A small image classifier, trained from scratch: 48-pixel images, held-out accuracy 100%.
Rows from block 10 of a small image classifier, named by matrix and row number. Rows with one number belong to one neuron. Each number is 200 + 40 x the weight over its row's rms, rounded and kept within 0 to 999. All counts start at 0.
After each neuron's rows are labels from the 100 images, of 14976, where the neuron reaches its highest value: "top examples" is what is common among them. Only what is clearly more common there than usual is listed. The data: streak pictures of flow and ridge fields.
# fc1: MLP up (model.blocks.10.mlp.fc1.weight, 768x192), inputs 0-95
# fc2: MLP down (model.blocks.10.mlp.fc2.weight, 192x768, transposed), outputs 0-95

fc1.230,224,151,147,273,169,149,196,213,187,140,217,197,211,234,222,206,268,313,196,202,203,181,212,198,163,203,202,151,210,214,157,197,199,134,163,194,241,129,288,295,201,186,112,127,228,267,232,203,243,166,163,195,243,125,158,198,250,191,184,213,213,144,187,250,246,199,239,232,204,138,168,239,189,182,147,175,204,157,250,159,164,212,207,226,169,184,217,164,241,226,182,228,221,189,111,176
fc2.230,213,187,194,214,214,241,175,154,130,180,178,216,236,164,255,143,144,187,290,220,172,187,313,213,217,317,226,167,243,223,129,143,248,181,210,144,170,246,187,169,276,180,113,205,205,204,231,223,217,200,183,134,113,228,199,165,199,307,253,231,192,166,168,209,154,212,240,232,217,152,229,273,126,202,256,176,177,195,102,170,187,184,175,252,202,154,210,220,216,173,185,211,202,189,149,225
top examples: saddle

fc1.189,221,150,170,179,194,184,193,208,185,227,226,230,227,271,165,222,181,275,139,126,186,204,175,215,237,152,212,150,236,167,169,241,179,231,161,213,247,194,236,298,181,226,243,145,148,247,221,229,239,197,138,234,218,197,174,276,227,192,256,191,249,167,187,275,159,193,245,180,321,210,135,108,168,156,200,209,248,142,132,218,212,189,269,178,184,197,245,222,223,206,181,227,184,190,93,213
fc2.189,268,268,225,252,107,186,208,166,162,134,256,212,206,196,232,182,188,238,217,189,180,203,179,139,227,163,237,180,205,149,203,192,159,217,194,136,84,80,226,211,207,260,213,216,146,191,199,246,138,187,247,240,120,161,210,213,204,167,183,197,153,223,213,222,198,230,208,211,118,167,245,146,218,152,184,238,152,183,168,138,206,222,280,185,235,180,333,188,175,225,249,174,227,243,238,193
top examples: waves

fc1.693,213,142,259,250,128,216,132,157,235,297,242,200,148,198,131,209,214,221,213,185,153,162,150,223,173,214,216,255,243,251,167,196,207,197,132,230,233,118,242,162,181,178,216,228,199,164,180,225,184,121,228,191,235,201,174,248,128,264,215,196,186,209,223,244,177,200,148,192,241,270,126,195,240,152,187,173,242,95,180,245,227,221,182,201,296,192,218,173,201,210,136,198,232,157,152,227
fc2.693,148,173,167,252,144,155,166,211,268,131,270,162,206,229,165,205,151,272,190,162,211,162,203,267,181,152,207,195,128,160,137,135,249,279,198,192,156,57,209,277,237,83,224,246,212,129,247,263,195,188,195,182,160,162,195,208,190,241,200,210,175,225,238,133,92,182,148,192,202,223,257,266,214,152,193,159,208,213,240,214,206,185,238,181,207,205,231,224,184,246,231,217,246,253,269,231
top examples: turbulent

fc1.78,217,144,148,232,163,175,195,147,299,240,255,240,241,203,139,216,197,195,223,218,207,151,254,229,166,94,270,121,239,265,163,208,221,222,156,216,185,176,202,239,202,212,226,251,187,154,262,280,266,135,164,173,259,304,228,250,325,272,197,206,244,180,166,253,131,256,273,218,197,165,236,234,202,218,258,222,208,146,178,243,206,273,154,240,179,188,209,197,266,253,172,264,230,192,214,106
fc2.78,231,190,216,228,251,158,183,226,258,184,223,158,193,202,181,231,248,184,190,162,154,189,96,230,180,250,235,164,158,229,114,198,152,223,232,232,167,212,249,230,283,226,296,200,112,165,172,186,182,209,144,212,218,164,114,239,209,139,237,198,168,148,206,201,217,184,211,229,198,234,173,196,197,147,168,209,229,168,174,169,268,264,210,146,172,163,214,208,167,301,256,251,158,172,184,156
top examples: turbulent

fc1.561,240,190,178,244,217,153,225,290,208,190,187,167,200,209,114,281,201,245,144,147,187,191,263,162,216,165,147,164,225,172,156,212,83,158,143,204,138,184,207,286,210,162,181,215,221,252,274,254,268,254,164,167,186,220,157,208,179,208,206,259,193,162,159,176,234,188,258,195,198,165,208,167,232,236,163,141,263,170,202,157,194,201,291,194,197,267,181,183,282,228,211,232,177,127,213,203
fc2.561,230,256,185,243,226,166,207,190,152,182,223,240,201,191,249,215,124,239,200,231,213,225,133,159,170,205,260,249,220,238,187,212,226,247,178,186,279,135,187,192,220,263,209,203,204,173,206,251,175,200,184,192,263,196,261,121,164,219,57,179,215,143,175,200,175,204,249,178,170,181,198,161,221,223,181,103,199,229,217,247,174,87,193,193,217,175,234,204,171,127,282,231,263,185,130,150
top examples: saddle; waves

fc1.700,245,167,218,275,226,172,206,291,176,123,177,173,258,210,194,211,143,261,129,108,117,250,233,171,219,222,162,226,197,171,142,239,146,218,210,253,158,224,243,214,272,174,159,168,235,235,232,233,226,191,209,147,163,224,162,188,202,199,149,215,164,227,126,192,197,191,216,255,169,163,233,183,222,244,201,210,284,217,195,263,178,208,297,214,177,219,194,200,234,240,129,219,205,132,230,220
fc2.700,246,235,120,201,203,190,246,169,150,187,219,207,249,186,170,204,174,278,171,228,180,275,165,139,199,248,222,198,239,238,161,198,213,216,145,250,242,152,193,195,227,285,177,199,258,188,161,236,209,169,193,154,175,247,182,143,207,300,134,91,188,176,207,278,137,199,228,206,160,195,199,169,192,246,226,152,198,215,274,255,217,165,169,209,217,172,244,177,172,158,301,187,244,203,146,207
top examples: source

fc1.597,140,224,239,157,155,224,133,162,294,245,204,192,116,190,158,220,177,212,231,259,238,239,235,157,192,161,194,198,309,91,199,217,173,148,149,239,209,139,227,232,182,176,209,212,183,261,222,202,195,239,229,197,176,175,198,160,370,195,211,188,150,200,223,209,299,233,202,211,207,222,194,225,213,184,188,186,152,224,222,204,253,218,246,45,153,155,182,185,254,203,181,214,186,188,259,224
fc2.597,137,159,196,236,189,117,173,276,296,168,164,178,164,229,184,250,198,212,148,169,221,230,175,257,138,136,224,205,127,182,154,209,177,232,231,256,235,150,255,243,206,141,225,212,182,170,192,200,193,150,183,189,241,170,243,197,218,200,182,214,177,170,266,180,151,187,175,162,179,254,226,286,209,171,172,154,185,254,241,226,215,136,245,163,206,206,190,221,143,237,177,220,244,189,208,165
top examples: turbulent

fc1.587,181,171,190,163,177,152,180,187,168,129,206,285,145,230,181,147,237,157,142,214,209,206,172,231,193,213,176,166,219,144,193,177,175,191,216,201,213,162,247,225,174,153,229,157,166,232,212,201,196,178,127,241,208,175,159,252,315,235,211,179,179,217,113,202,255,250,184,202,209,213,175,213,218,222,217,179,182,203,261,148,188,232,258,209,123,206,213,143,186,153,129,202,227,239,190,143
fc2.587,281,227,213,167,249,270,199,144,166,220,200,212,176,175,212,180,209,177,215,265,207,218,114,138,213,204,245,276,265,235,240,226,154,216,229,163,178,186,143,192,190,252,173,194,159,205,171,191,179,200,220,267,253,181,207,213,188,100,220,244,192,169,161,258,303,181,239,207,159,201,192,130,179,202,221,180,135,238,151,200,191,204,220,227,206,136,183,226,179,173,199,198,146,147,154,172
top examples: whorl

fc1.735,247,108,175,210,192,93,239,173,210,201,207,234,211,243,148,191,210,191,193,158,158,171,204,219,208,144,237,176,206,256,186,197,238,178,172,201,244,168,245,235,176,152,205,203,193,213,223,268,194,199,182,210,197,208,165,237,229,246,227,272,245,173,194,228,185,208,243,174,250,201,215,177,189,159,215,196,219,124,173,190,200,271,214,213,190,177,209,160,210,222,172,259,242,226,95,229
fc2.735,152,124,237,175,204,120,227,243,285,222,308,161,205,200,147,213,197,201,207,159,210,140,153,285,117,156,198,207,175,241,145,169,171,179,207,269,215,142,219,228,222,158,254,197,182,203,213,164,173,237,178,220,252,177,175,235,201,200,177,200,180,182,249,203,208,173,136,226,237,222,168,256,249,154,182,242,247,165,209,223,217,191,204,134,169,225,175,231,179,237,138,199,191,199,209,230
top examples: saddle; waves

fc1.253,206,148,161,176,249,159,218,256,175,174,168,217,217,206,250,249,194,146,123,176,206,192,152,253,199,182,222,228,203,206,150,197,233,134,207,161,217,152,229,315,257,179,221,161,191,279,255,220,251,225,130,257,156,186,182,246,239,187,279,204,220,220,123,199,271,160,221,197,186,173,185,128,274,162,168,185,255,135,241,182,196,302,247,152,144,201,221,133,192,229,152,189,159,217,195,156
fc2.253,227,230,161,164,166,179,214,180,133,183,203,226,196,180,217,225,226,243,207,230,203,258,143,133,169,189,207,250,254,229,246,258,120,221,165,198,184,174,189,181,186,304,240,193,228,204,186,224,194,189,210,231,250,240,190,133,188,182,82,102,209,186,157,289,145,215,207,224,143,222,207,108,217,220,181,235,188,210,261,231,189,215,177,244,232,167,205,179,178,108,286,221,236,189,129,208
top examples: waves

fc1.669,214,179,176,268,182,156,200,273,199,223,186,247,283,169,168,216,258,260,183,172,177,223,220,210,201,131,214,127,279,217,140,152,115,151,138,154,136,174,149,271,221,207,173,210,209,188,287,227,261,241,176,221,204,195,205,214,224,206,170,221,243,133,157,189,187,258,177,229,259,132,140,215,216,296,217,123,277,188,207,166,218,215,193,212,132,203,218,226,255,209,222,235,259,285,198,185
fc2.669,230,164,248,175,243,218,223,198,215,211,210,171,220,205,176,224,270,165,210,224,184,167,230,245,231,286,248,244,229,264,99,206,187,193,205,270,193,287,202,213,254,256,168,180,233,187,124,213,209,214,206,170,163,212,142,221,232,233,221,227,181,160,206,226,303,159,213,156,190,232,142,191,184,172,213,171,167,180,135,179,226,214,138,187,208,140,127,211,197,267,154,211,153,160,146,221
top examples: pair of whorls

fc1.471,225,162,179,217,251,156,201,242,216,192,174,225,236,239,222,198,224,208,90,170,195,234,190,251,278,197,199,250,166,178,149,181,160,164,273,163,212,137,182,283,184,230,172,118,252,292,168,190,284,163,171,269,178,158,169,226,203,189,199,166,229,189,179,213,234,160,198,158,215,206,193,173,250,247,214,148,227,138,244,144,226,190,151,175,96,195,176,174,142,265,160,204,197,167,104,216
fc2.471,250,243,193,172,194,227,239,135,121,224,243,254,223,160,199,198,133,185,202,251,184,199,218,124,240,327,214,288,298,215,131,246,235,198,183,174,161,248,181,159,251,233,222,192,215,215,209,235,228,192,192,187,189,186,233,141,193,254,207,211,194,139,162,270,197,187,237,234,212,163,195,153,187,204,225,255,207,190,139,181,181,179,164,240,189,167,197,204,213,136,240,209,202,201,121,226
top examples: pair of whorls

fc1.544,174,212,196,280,176,122,241,321,121,153,190,242,239,204,216,197,254,209,135,115,130,204,202,169,193,251,195,174,136,247,254,188,218,111,227,116,185,248,120,260,180,188,218,168,225,240,217,187,245,193,192,265,254,243,225,204,157,179,198,207,205,171,194,208,167,214,213,260,197,167,184,188,208,177,200,183,219,216,214,218,226,272,291,263,204,198,209,225,242,253,215,193,171,196,198,229
fc2.544,203,287,225,227,251,146,161,174,207,160,234,230,206,232,220,151,143,238,199,194,210,162,198,187,158,229,254,287,217,144,132,186,183,205,209,187,194,107,242,206,221,221,202,213,205,196,254,248,207,168,219,191,161,166,219,129,164,255,179,310,159,142,239,190,210,176,181,213,177,133,216,179,194,198,177,177,192,149,52,212,178,182,248,179,230,178,229,173,178,150,200,180,299,236,174,174
top examples: parallel

fc1.417,204,199,184,205,233,119,290,231,200,131,216,224,151,351,225,215,187,178,139,194,219,206,214,188,201,157,228,132,250,177,134,222,181,197,139,216,217,193,254,212,206,199,223,228,206,284,232,197,259,210,162,155,190,232,191,232,245,273,224,223,250,188,133,230,189,201,209,245,247,234,208,206,200,215,220,231,201,153,215,253,201,168,262,169,153,189,211,189,230,247,145,208,196,156,142,201
fc2.417,257,228,218,217,176,270,209,182,169,201,243,191,175,201,260,182,170,216,219,259,221,238,242,200,198,213,263,260,233,199,233,247,173,241,220,96,187,198,145,167,173,256,134,197,181,223,186,219,238,186,234,215,237,179,191,205,170,203,196,243,187,201,189,228,198,238,274,184,88,173,185,189,157,161,270,154,117,216,180,251,158,228,267,185,228,144,177,193,195,171,187,191,170,133,152,203
top examples: pair of whorls

fc1.80,214,161,204,260,190,171,201,135,246,209,262,230,211,206,112,183,207,252,231,156,170,140,234,205,167,154,201,162,257,264,237,183,248,196,139,228,276,173,229,190,206,244,222,174,132,230,204,171,243,220,107,191,195,166,163,193,276,211,168,260,205,198,214,229,189,145,172,182,237,119,173,190,150,177,136,217,201,215,191,168,107,229,195,241,151,155,166,149,214,247,186,171,161,159,140,153
fc2.80,229,195,196,184,227,237,229,164,179,281,206,206,201,184,181,154,211,139,233,193,239,118,208,197,137,240,219,151,212,182,179,216,242,202,187,206,180,299,154,194,222,196,149,223,226,206,200,177,190,212,187,231,191,212,176,169,208,230,237,258,194,195,171,299,289,207,174,264,238,115,164,187,237,219,189,239,248,89,168,133,213,207,157,175,194,219,206,201,230,199,154,195,108,221,198,244
top examples: source

fc1.267,184,211,297,211,192,222,244,102,233,249,205,221,186,202,190,186,163,172,231,217,216,162,133,165,149,215,222,246,177,194,171,220,218,209,219,209,225,215,150,86,296,182,233,262,209,61,185,177,172,120,274,175,156,233,217,189,93,197,200,184,187,229,197,198,198,143,177,209,184,299,250,212,149,165,183,239,204,198,214,240,208,207,158,71,250,251,167,201,183,149,176,138,181,175,203,214
fc2.267,141,197,183,201,171,161,164,247,230,196,167,179,163,226,213,221,187,227,205,180,273,151,123,295,144,154,229,270,153,162,195,149,218,177,204,213,209,126,233,203,201,59,215,218,206,158,259,207,204,207,199,191,189,169,163,249,211,223,177,304,179,157,259,162,176,193,163,192,185,176,242,285,215,220,167,206,210,203,289,261,200,137,214,174,207,212,220,246,202,217,185,208,291,232,214,218
top examples: turbulent

fc1.513,219,242,231,221,258,172,187,271,118,131,159,172,264,207,203,221,170,198,180,162,94,243,162,149,187,202,169,181,144,171,159,285,152,223,232,196,130,229,160,235,259,220,263,201,220,162,243,234,228,262,203,170,144,235,152,207,153,223,226,211,227,216,183,252,200,212,193,243,148,206,244,161,243,216,215,255,221,196,185,253,207,227,224,267,238,227,220,282,194,246,173,230,129,91,215,283
fc2.513,224,207,186,187,304,205,204,184,166,228,177,226,218,145,181,176,137,136,233,219,189,215,222,280,189,292,258,276,249,262,158,179,170,201,236,260,259,251,187,210,239,224,166,207,211,172,174,155,185,208,222,176,213,226,155,171,211,268,190,214,200,126,230,240,267,171,227,201,237,198,164,242,161,196,204,104,188,181,162,238,202,174,185,189,205,158,143,198,200,185,196,198,208,177,91,254
top examples: source

fc1.200,238,181,194,238,247,68,192,245,178,137,245,214,232,262,214,212,193,199,150,138,193,218,220,225,233,171,187,196,252,179,182,202,168,199,164,245,185,206,250,225,177,151,185,163,215,229,180,234,284,165,175,255,175,182,196,218,207,244,232,226,186,145,178,230,182,212,233,206,233,193,187,235,192,215,192,161,234,185,186,194,192,164,220,205,180,209,215,228,249,170,119,200,191,216,160,242
fc2.200,172,222,206,285,143,219,167,205,220,167,259,257,124,179,231,174,79,279,220,248,204,194,127,205,212,122,244,259,247,159,190,237,240,229,180,127,133,191,152,219,237,235,201,205,201,175,252,276,240,206,264,185,182,153,240,137,159,247,173,236,166,218,176,191,103,225,200,166,130,161,244,218,200,171,215,148,215,221,151,204,164,220,256,185,203,196,271,238,174,130,266,162,249,192,236,174
top examples: waves

fc1.529,156,244,173,243,146,217,115,113,253,252,201,212,83,188,177,250,131,124,223,195,166,184,229,175,158,172,239,250,229,267,161,200,257,205,197,278,272,163,156,182,203,219,225,157,188,280,155,177,205,157,255,214,146,178,156,221,118,235,197,198,227,231,195,207,173,174,164,114,227,232,223,212,169,113,207,169,256,178,117,203,249,187,96,288,223,190,145,155,189,209,152,171,221,221,155,172
fc2.529,149,173,193,230,150,150,169,239,275,174,246,195,185,225,204,200,158,224,186,163,220,168,239,338,154,164,211,226,119,148,175,152,242,201,229,205,169,132,233,227,223,85,205,226,198,168,266,223,202,188,219,168,155,175,193,236,228,254,217,261,184,190,255,148,97,202,151,206,199,147,251,307,218,163,182,144,228,192,197,231,199,175,230,136,203,222,242,191,197,207,204,188,289,223,257,190
top examples: turbulent

fc1.41,213,141,260,184,165,117,223,196,223,177,220,267,163,264,140,201,241,225,179,152,171,166,148,235,259,164,245,224,226,200,169,194,158,137,141,209,228,187,216,178,223,129,214,139,198,205,173,240,201,181,211,235,210,215,167,229,193,220,192,277,280,146,181,183,192,157,200,160,240,204,218,165,219,147,196,196,198,151,204,215,240,244,218,120,87,215,200,160,211,233,157,211,227,253,99,228
fc2.41,143,193,206,244,119,145,185,266,278,147,230,180,178,218,162,235,139,245,187,173,224,206,212,268,171,150,227,211,135,161,195,137,211,216,209,219,155,185,196,223,201,136,210,188,204,174,234,278,197,189,183,140,145,166,148,210,159,224,179,270,176,190,251,164,85,177,183,202,127,178,242,285,207,187,231,166,166,265,221,249,220,136,242,170,178,190,272,205,159,229,227,186,228,227,248,127
top examples: saddle; waves

fc1.229,160,195,183,200,173,123,166,173,185,181,215,262,204,290,207,216,245,190,190,104,214,204,232,204,233,174,250,203,182,159,192,198,204,174,232,189,198,169,221,243,182,182,277,204,146,218,210,290,204,187,177,226,206,216,157,264,213,233,219,247,234,174,154,205,210,226,239,192,283,218,166,137,187,168,186,189,268,126,103,166,190,225,205,219,190,184,179,181,219,211,190,219,264,233,156,200
fc2.229,203,167,185,219,178,193,182,219,191,244,234,223,155,203,254,201,175,244,200,213,186,125,40,231,144,245,206,308,178,180,240,177,278,219,187,165,237,320,260,214,249,170,184,204,218,153,261,190,210,247,232,199,188,136,159,190,187,224,144,275,205,129,180,183,210,208,202,224,236,106,231,226,201,275,180,211,216,168,174,225,169,176,165,195,235,209,242,225,240,202,201,218,278,211,134,177
top examples: saddle; waves

fc1.141,238,181,195,245,216,129,255,273,196,179,264,172,245,228,131,208,181,180,114,190,151,172,222,154,182,179,158,187,143,170,146,179,162,208,199,214,136,201,199,201,252,230,132,243,246,208,334,230,226,187,191,197,137,202,166,262,206,304,183,317,204,120,164,220,176,228,235,211,183,200,192,220,225,238,221,200,252,166,209,206,255,181,237,217,174,234,196,215,247,213,218,210,191,180,214,215
fc2.141,172,228,174,182,232,220,206,213,223,210,208,204,174,208,247,210,136,266,211,230,246,200,117,226,160,163,252,311,145,252,244,208,252,226,213,190,284,140,188,213,193,206,178,205,185,231,228,221,188,207,221,188,179,190,211,189,177,197,117,226,205,154,200,217,147,213,207,187,134,163,185,270,142,248,207,117,122,244,234,303,154,87,249,184,217,202,153,230,183,204,229,187,283,183,118,150
top examples: source

fc1.724,107,202,187,203,164,156,234,169,218,239,216,243,207,178,136,266,202,280,191,179,202,151,204,221,184,242,159,123,215,244,248,199,282,195,134,224,266,239,138,140,184,204,154,103,168,223,246,205,284,172,76,233,214,166,215,225,214,165,205,226,173,157,221,220,195,250,168,150,266,204,195,212,150,174,181,150,187,190,169,166,147,240,191,191,203,254,225,157,244,234,243,201,224,288,218,139
fc2.724,234,256,194,224,195,227,213,166,132,222,334,222,147,181,213,179,164,179,259,221,223,127,146,146,154,237,216,243,223,166,251,250,214,207,207,158,122,296,180,192,248,210,231,219,182,207,177,202,230,204,189,228,196,194,176,166,190,159,190,319,203,155,165,307,225,188,196,270,167,173,204,78,201,162,194,254,167,186,165,138,168,213,205,218,191,159,234,202,227,127,193,189,177,172,171,196
top examples: saddle

fc1.766,215,158,249,217,182,229,168,215,189,229,203,159,196,194,212,134,182,155,190,163,118,260,167,174,231,185,146,199,186,160,183,157,202,138,214,267,133,170,281,241,240,158,188,141,171,278,241,262,184,243,240,194,177,232,151,204,220,268,192,222,183,242,223,177,254,192,278,174,215,194,190,243,186,189,224,264,235,245,131,298,244,178,244,201,244,171,194,193,199,234,204,201,263,272,240,299
fc2.766,216,216,200,199,138,145,250,183,154,235,291,200,247,197,188,182,185,217,203,176,164,192,246,253,213,240,208,183,234,196,157,179,209,194,204,216,143,175,206,189,218,245,178,201,240,188,206,243,167,189,227,169,73,233,169,214,183,290,206,131,141,230,225,289,142,188,189,187,227,176,235,307,210,218,217,226,236,99,237,211,224,171,219,149,179,180,296,192,179,175,224,165,207,239,210,259
top examples: pair of whorls

fc1.623,172,184,193,175,184,116,251,172,210,160,221,245,192,282,178,237,225,228,110,168,182,158,198,253,246,170,218,163,218,181,179,249,174,199,192,222,229,168,228,227,203,291,238,126,151,229,205,272,268,203,172,294,204,205,154,235,264,248,243,265,213,157,245,199,168,211,173,167,201,186,200,191,222,187,189,170,189,198,151,169,240,189,220,219,188,154,170,179,196,233,170,223,200,180,127,202
fc2.623,244,197,152,196,255,228,182,249,227,164,178,222,135,167,236,166,136,189,174,258,190,174,117,122,171,194,228,269,212,249,268,253,166,226,198,179,216,257,181,210,228,181,167,210,160,206,159,187,270,190,178,196,213,135,214,115,212,153,175,264,218,132,180,238,146,209,247,175,137,209,187,179,176,241,206,188,173,298,150,196,161,166,250,235,212,155,170,231,177,165,234,199,157,203,172,135
top examples: saddle; pair of whorls

fc1.171,171,194,172,243,193,72,94,200,158,170,232,214,188,215,213,235,241,172,143,137,119,254,178,216,167,208,291,230,221,177,217,183,154,181,190,169,131,176,239,199,189,188,230,215,239,209,225,271,211,139,194,217,219,253,162,215,205,229,160,234,232,198,213,236,186,236,178,251,214,157,183,191,207,219,198,179,201,192,146,263,257,199,222,260,230,150,171,199,251,228,179,195,217,217,151,222
fc2.171,151,225,168,277,173,171,228,225,262,171,229,193,156,200,204,160,145,200,208,175,149,155,204,233,141,162,169,195,161,176,193,124,274,185,213,151,163,311,244,200,252,138,163,204,224,179,145,210,247,210,224,156,158,215,220,170,211,299,240,274,227,161,228,184,152,226,167,178,186,170,296,264,196,237,214,223,256,203,192,188,152,165,210,156,183,190,264,216,228,139,169,149,210,232,250,208
top examples: waves; pair of whorls

fc1.84,207,122,226,102,220,139,142,183,189,200,199,300,197,187,162,157,206,206,158,203,224,148,221,242,288,179,254,141,249,189,184,197,230,173,178,198,222,204,170,219,169,152,160,140,177,235,147,192,297,206,105,234,224,149,190,192,197,147,179,187,232,179,148,224,237,236,232,179,197,174,198,208,220,141,176,156,214,226,259,128,159,284,191,215,234,223,224,179,170,225,192,198,250,266,192,109
fc2.84,281,254,156,206,298,205,217,176,112,234,232,230,178,199,226,191,209,159,206,199,213,174,126,146,154,258,209,252,218,237,258,221,179,210,200,186,199,273,200,214,264,287,184,219,213,204,118,222,233,192,207,238,223,190,193,115,219,161,129,216,223,104,170,301,288,195,198,255,195,154,172,37,204,207,142,205,205,189,168,112,195,138,179,198,205,146,242,195,216,200,228,228,190,203,129,211
top examples: whorl

fc1.326,199,170,154,179,197,138,169,194,214,235,207,272,214,208,227,152,191,183,153,168,130,177,209,250,225,193,222,216,184,138,178,170,164,133,248,174,250,130,222,283,184,231,233,160,189,238,184,224,270,145,184,218,187,166,161,233,249,221,193,201,216,168,103,216,202,195,243,139,163,224,163,213,237,190,190,185,238,149,220,142,204,261,150,194,135,165,153,180,152,228,118,216,203,204,103,184
fc2.326,264,265,188,175,245,193,240,153,97,203,277,228,170,160,236,194,139,157,205,237,182,208,181,135,207,253,227,249,273,236,215,224,184,204,197,176,222,183,204,156,242,270,206,184,187,190,144,191,221,189,206,241,258,211,229,143,187,231,198,200,238,97,156,276,234,212,241,234,205,204,175,100,176,216,189,191,188,249,174,174,189,131,166,231,192,155,170,188,209,84,245,222,156,148,113,165
top examples: pair of whorls; waves

fc1.742,183,175,251,136,185,127,236,177,169,184,192,213,215,237,175,123,204,200,225,175,180,224,190,220,257,167,222,242,227,117,204,179,233,262,227,219,172,127,186,169,164,211,135,191,199,296,158,253,282,150,224,194,243,138,183,226,346,249,222,185,261,216,152,180,152,184,220,182,204,174,248,226,216,247,166,152,224,199,247,197,204,218,283,79,99,200,157,246,228,279,204,188,207,209,197,211
fc2.742,133,209,149,202,185,210,185,224,254,189,163,192,187,172,185,231,152,180,183,237,271,151,168,255,180,171,188,226,175,147,231,181,178,217,247,199,181,170,161,175,186,120,206,157,195,170,234,259,192,190,175,141,213,155,168,286,203,199,214,250,167,194,239,158,135,168,206,162,150,240,180,331,181,189,229,190,172,289,219,300,203,187,255,178,148,242,97,225,183,223,181,198,201,203,205,143
top examples: waves

fc1.495,203,195,187,178,195,145,243,166,193,164,199,258,201,234,173,192,216,197,175,138,135,161,215,248,182,166,219,162,226,183,188,173,155,195,180,245,189,117,240,220,208,342,228,220,184,197,252,263,210,152,154,255,190,209,206,258,245,268,233,245,213,148,185,235,154,242,237,239,190,171,170,163,207,209,193,198,196,158,156,203,212,155,200,217,205,205,172,249,266,223,174,259,219,235,149,199
fc2.495,250,187,209,128,210,252,259,174,130,245,230,174,211,161,171,192,243,119,200,218,177,234,223,190,258,290,219,210,277,241,171,218,133,170,150,234,194,291,188,170,225,285,195,194,207,218,107,176,244,197,185,208,172,273,152,210,225,253,241,169,210,182,144,276,278,198,229,183,266,225,143,167,165,205,227,209,194,174,218,188,223,268,147,254,173,168,141,191,220,239,193,221,111,150,124,229
top examples: source

fc1.101,197,239,281,220,180,231,187,248,278,186,170,179,150,197,178,219,161,193,184,239,175,223,225,146,172,164,159,161,240,171,213,223,189,229,109,253,188,147,237,261,215,194,255,174,201,242,241,203,194,200,215,141,197,202,185,158,342,234,177,190,186,198,186,189,189,224,244,157,248,116,280,226,200,179,204,239,215,175,199,207,214,259,157,249,142,183,149,193,253,257,212,253,222,169,219,165
fc2.101,202,184,181,173,258,171,177,245,280,204,215,169,218,180,177,193,215,169,209,174,204,178,175,259,191,245,240,271,201,219,182,191,181,205,220,250,218,171,267,229,267,144,181,223,182,181,173,202,203,197,150,158,133,178,114,216,196,331,232,237,212,140,250,209,267,178,170,204,210,223,197,304,188,176,197,105,253,212,222,220,210,153,218,172,190,206,133,217,188,285,226,231,170,179,149,174
top examples: turbulent

fc1.363,204,227,213,228,225,212,158,92,271,147,246,194,133,172,147,236,171,179,191,192,161,134,240,195,181,186,233,173,129,287,168,180,215,193,203,275,246,177,193,266,204,191,216,117,166,222,199,210,199,124,232,199,162,232,166,193,94,237,192,182,202,187,184,181,178,222,221,128,230,187,242,239,198,159,232,208,260,175,165,201,291,173,185,249,255,207,132,162,189,206,172,195,250,172,146,224
fc2.363,169,209,181,224,154,132,149,202,309,187,244,176,202,216,168,181,189,247,185,125,208,153,171,229,111,173,216,164,88,154,172,168,218,186,200,237,217,166,235,224,243,120,223,243,204,190,227,195,157,191,161,192,215,180,158,262,208,226,262,265,169,185,263,158,164,202,155,194,202,170,215,250,223,147,179,128,254,184,216,232,217,219,222,145,190,225,275,200,195,235,200,205,248,207,269,165
top examples: turbulent

fc1.497,209,177,177,254,178,161,167,259,178,125,220,255,145,229,166,195,226,212,170,173,175,236,246,256,175,181,260,208,194,195,174,224,187,240,199,215,188,191,242,245,142,195,185,111,252,277,218,191,253,171,70,240,246,179,210,255,254,190,177,216,208,215,203,298,223,224,235,178,199,119,186,210,251,214,108,164,219,214,249,167,223,210,242,218,224,218,206,175,182,222,179,239,220,170,179,246
fc2.497,225,209,155,215,229,284,191,207,202,167,178,220,182,177,196,211,208,189,234,231,203,201,154,136,241,160,243,314,227,277,251,202,221,228,153,214,166,96,165,220,247,281,171,237,209,183,157,321,184,187,206,191,122,177,229,156,189,267,164,245,216,181,182,186,259,187,154,148,118,159,201,161,250,217,205,179,142,247,150,187,188,155,206,189,231,182,155,204,154,209,227,196,236,194,195,186
top examples: whorl